From a checkpoint of a small image classifier.
Training: soap at rate 0.0019, 4800 steps, batches of 128, held-out accuracy 100%.
Rows from block 9 of a small image classifier, named by matrix and row number. Rows with one number belong to one channel. Each number is 200 + 40 x the weight over its row's rms, rounded and kept within 0 to 999. All counts start at 0. After the name is the row's rms in percent of the matrix's.
Before each channel's rows are labels from the 100 images, of 14976, where the channel reaches its highest value: "top examples" is what is common among them. Only what is clearly more common there than usual is listed. The data: streak pictures of flow and ridge fields.
# conv1: bottleneck pointwise conv (model.blocks.10.conv1.weight, 160x280x1x1), inputs 0-93
# conv2: growth 3x3 conv (model.blocks.10.conv2.weight, 40x160x3x3, transposed, each kernel summed), outputs 0-39

top examples: pair of whorls
conv1.92,098,210,189,232,194,248,214,192,177,183,234,133,228,200,203,238,158,176,214,184,214,248,176,155,260,216,176,275,209,205,202,154,315,210,189,140,166,177,176,219,166,184,131,172,193,318,128,196,198,174,162,152,274,187,205,198,200,200,182,186,173,192,222,189,276,162,182,161,238,175,206,154,209,213,190,270,154,204,155,182,220,210,191,239,165,229,217,196,177,267,250,219,189,176,219
conv2.92,092,204,207,202,220,276,197,196,183,238,211,182,167,185,220,228,171,202,260,155,185,228,227,226,195,309,187,245,227,202,191,135,281,193,172,150,200,274,187,284,148

top examples: high contrast
conv1.114,101,224,157,207,177,250,128,174,208,244,178,160,204,146,179,192,212,212,196,176,181,170,102,157,234,165,157,196,137,225,177,194,153,200,216,225,160,248,167,200,171,184,297,238,143,168,203,202,169,194,250,224,202,209,241,186,161,225,219,210,176,209,146,219,180,126,172,168,155,173,137,244,164,183,163,162,185,170,147,140,226,178,187,185,165,155,156,187,182,163,168,222,236,194,219
conv2.114,126,142,221,286,193,202,218,239,175,129,176,183,219,192,204,278,145,242,188,223,171,171,156,184,215,199,229,250,100,199,224,189,222,193,191,174,214,246,284,190,140

top examples: pair of whorls
conv1.100,097,235,156,211,268,161,184,160,251,209,201,171,205,86,232,227,169,160,161,210,202,166,129,159,223,227,190,191,211,191,206,200,242,184,170,144,203,202,261,205,189,162,277,250,214,192,282,148,165,204,233,238,168,196,208,257,223,179,251,259,246,206,198,225,181,205,196,143,182,232,243,225,217,161,237,208,181,160,179,211,234,272,242,215,173,155,171,252,175,203,193,219,193,196,232
conv2.100,108,136,149,215,162,214,134,253,195,202,189,184,165,218,181,154,179,155,179,211,250,181,133,223,253,260,235,187,218,205,174,175,161,202,192,113,172,268,157,121,226

top examples: pair of whorls
conv1.132,092,138,216,219,174,187,252,236,197,171,195,206,215,205,194,251,159,219,220,194,185,97,170,173,244,199,179,127,202,210,171,196,291,167,167,137,185,174,202,228,156,179,207,211,216,222,142,176,240,203,181,250,231,210,172,151,199,160,202,194,201,206,245,207,173,151,188,196,206,200,193,192,159,188,179,203,203,191,222,165,270,232,198,207,189,117,224,123,167,204,261,231,144,191,222
conv2.132,105,170,196,222,131,191,184,251,202,155,175,182,175,216,190,176,223,168,236,247,173,149,172,114,252,278,214,189,199,180,225,204,303,214,171,96,163,206,195,207,195

top examples: pair of whorls
conv1.96,101,212,199,191,189,171,262,181,200,205,137,249,212,200,164,242,148,226,160,161,230,232,176,181,232,289,207,169,197,188,191,203,196,146,133,186,209,118,147,133,245,202,163,274,245,219,207,158,242,207,183,187,233,171,252,149,208,233,174,191,244,230,208,142,177,154,182,193,170,165,208,166,189,158,234,230,189,151,230,251,151,206,121,140,271,208,219,170,153,162,153,216,182,136,230
conv2.96,086,126,183,280,181,265,185,182,180,147,213,166,214,148,151,202,232,207,141,163,176,258,233,167,198,243,204,169,131,149,204,232,231,228,139,255,167,234,242,173,219

top examples: high contrast; pair of whorls
conv1.48,098,224,242,234,174,244,238,192,195,204,177,168,215,218,211,136,219,168,166,171,176,283,213,242,122,148,184,204,191,237,176,248,285,221,233,154,194,225,247,198,250,235,146,216,177,186,159,247,216,190,221,122,200,208,224,145,197,168,165,247,188,187,232,204,158,147,234,165,189,98,134,199,155,186,255,192,277,223,224,238,141,185,213,218,157,185,155,249,185,239,185,164,185,169,190
conv2.48,084,149,201,231,252,270,169,215,239,189,294,145,166,187,202,153,159,115,254,125,231,232,207,251,159,166,240,188,195,178,217,228,235,207,228,188,158,182,167,231,207

top examples: pair of whorls
conv1.2,107,191,224,125,203,103,180,173,223,236,214,183,179,191,240,265,204,222,210,260,152,188,244,237,265,175,215,216,205,193,217,115,265,205,164,158,210,191,189,199,230,175,141,223,252,164,162,223,235,174,169,245,170,224,216,233,180,195,196,201,151,207,283,177,199,128,238,193,259,179,201,173,166,155,138,243,238,202,164,231,203,105,158,232,271,185,206,130,195,136,190,174,179,204,135
conv2.2,096,176,200,188,187,195,246,221,198,280,199,164,233,169,241,167,205,177,224,188,219,214,160,285,199,182,202,139,224,175,174,96,196,223,181,138,129,114,183,254,211

top examples: high contrast
conv1.28,096,150,177,228,184,159,165,102,202,190,188,212,168,200,156,207,217,270,220,188,227,241,177,208,173,164,201,158,245,226,187,115,161,237,194,202,250,226,122,186,208,172,190,229,160,166,244,210,185,165,149,250,269,174,298,173,198,197,212,197,198,238,173,205,168,188,195,192,163,221,213,199,258,166,123,227,155,200,218,245,183,215,169,157,229,178,125,186,192,216,235,191,201,199,140
conv2.28,088,195,216,178,134,205,249,200,205,215,184,217,140,180,94,211,218,179,274,258,227,194,216,273,207,178,182,229,203,107,145,227,252,226,146,251,171,200,188,208,215

top examples: high contrast
conv1.10,093,214,210,245,217,192,206,256,241,179,240,197,212,177,173,190,182,145,251,166,247,189,198,171,158,230,242,242,185,173,202,169,241,184,165,234,222,251,197,178,192,254,216,205,236,164,193,174,198,161,215,181,256,192,178,161,186,242,219,272,174,206,199,165,184,242,182,182,151,140,172,225,200,172,290,206,137,172,205,200,158,136,183,191,225,135,154,229,186,151,206,151,241,131,188
conv2.10,095,155,215,209,158,213,138,232,162,210,219,201,181,155,227,237,175,105,176,264,111,151,172,235,212,265,153,208,184,176,215,211,223,246,158,137,165,178,249,180,232

top examples: high contrast; fine streaks
conv1.40,099,155,191,205,268,224,171,254,270,168,195,248,204,218,180,171,190,157,203,168,182,240,177,140,141,207,218,170,152,184,183,213,225,217,199,194,159,109,154,241,169,209,140,204,173,275,166,231,124,189,157,139,190,234,244,98,220,239,144,204,179,194,194,205,152,230,249,259,201,211,199,132,191,244,206,197,212,115,229,171,204,253,191,169,152,176,204,213,168,155,184,212,219,197,250
conv2.40,089,273,160,179,174,217,157,112,187,209,211,216,231,149,160,203,156,136,209,183,190,98,214,229,207,161,143,190,196,234,168,228,175,213,129,171,165,162,248,224,246

top examples: high contrast; turbulent
conv1.121,099,148,243,248,245,230,172,245,149,186,170,187,219,166,178,160,227,191,159,140,196,258,187,217,180,257,187,261,244,159,178,214,211,145,272,189,216,212,243,191,149,190,181,175,259,262,174,191,181,206,179,116,201,235,230,263,199,254,193,233,183,138,182,197,203,160,230,227,140,112,148,247,204,201,192,175,208,206,182,164,184,212,203,236,146,253,200,199,200,111,205,186,201,222,213
conv2.121,094,212,120,211,157,272,163,183,206,258,215,207,225,255,233,192,131,220,210,192,134,221,146,205,178,174,207,175,161,162,240,200,197,238,282,223,137,249,192,267,164

top examples: pair of whorls
conv1.7,107,187,134,187,200,123,121,228,212,241,151,227,205,157,158,187,177,168,226,151,210,219,234,184,147,181,192,192,190,202,118,270,222,214,192,171,227,156,274,223,211,222,289,213,156,224,190,279,271,223,239,236,118,127,161,243,261,156,214,228,201,236,229,226,204,156,210,113,259,204,244,200,211,199,203,157,183,204,188,258,173,204,309,248,211,189,148,183,223,244,151,238,230,183,228
conv2.7,099,188,192,241,156,194,219,349,212,166,223,177,198,113,211,240,124,185,210,234,178,191,227,220,185,233,207,211,218,261,197,209,131,204,161,158,177,228,181,170,226

top examples: high contrast
conv1.23,097,173,202,240,176,165,156,192,248,181,188,191,166,148,317,251,227,209,225,180,217,149,141,152,194,169,148,202,210,232,268,183,235,195,215,192,253,262,150,166,263,224,169,174,194,214,150,211,101,281,190,156,192,226,180,201,218,191,205,280,183,255,205,173,238,223,165,200,173,218,181,196,175,205,196,254,213,226,259,178,154,200,224,195,252,227,223,221,179,85,159,242,225,191,153
conv2.23,093,237,203,187,265,171,141,179,259,205,164,151,142,206,191,178,241,112,181,179,144,148,222,190,171,236,150,200,163,156,162,194,252,224,182,276,168,149,179,162,238

top examples: high contrast
conv1.136,097,239,180,200,190,180,250,231,192,204,134,186,192,189,280,150,126,185,191,224,218,186,174,150,231,118,224,165,195,143,185,210,191,260,267,121,212,219,234,192,164,181,181,189,182,196,251,163,218,194,167,206,258,256,241,229,137,227,249,136,198,138,175,221,211,235,234,174,218,227,196,224,195,147,210,181,171,161,175,164,247,186,180,152,252,208,174,232,223,219,192,242,199,142,233
conv2.136,115,201,220,204,160,236,162,205,171,255,145,200,162,188,160,227,165,238,125,226,247,211,144,237,178,158,213,166,165,197,105,168,219,214,210,176,227,262,217,100,238

top examples: high contrast
conv1.118,099,195,174,206,205,165,228,216,279,220,192,138,227,204,243,176,249,257,257,230,202,185,127,196,231,206,158,203,261,200,176,235,202,150,212,253,198,182,188,186,202,207,158,174,210,155,132,175,188,232,136,216,104,228,222,129,206,266,223,213,117,189,224,250,145,245,147,235,299,152,187,126,159,190,233,228,206,222,210,175,176,262,160,177,168,219,208,186,235,304,182,237,291,190,233
conv2.118,099,198,124,171,206,268,160,208,221,238,271,197,212,230,197,261,212,128,184,196,265,213,285,257,266,176,171,210,217,214,230,219,231,202,267,207,222,213,198,235,262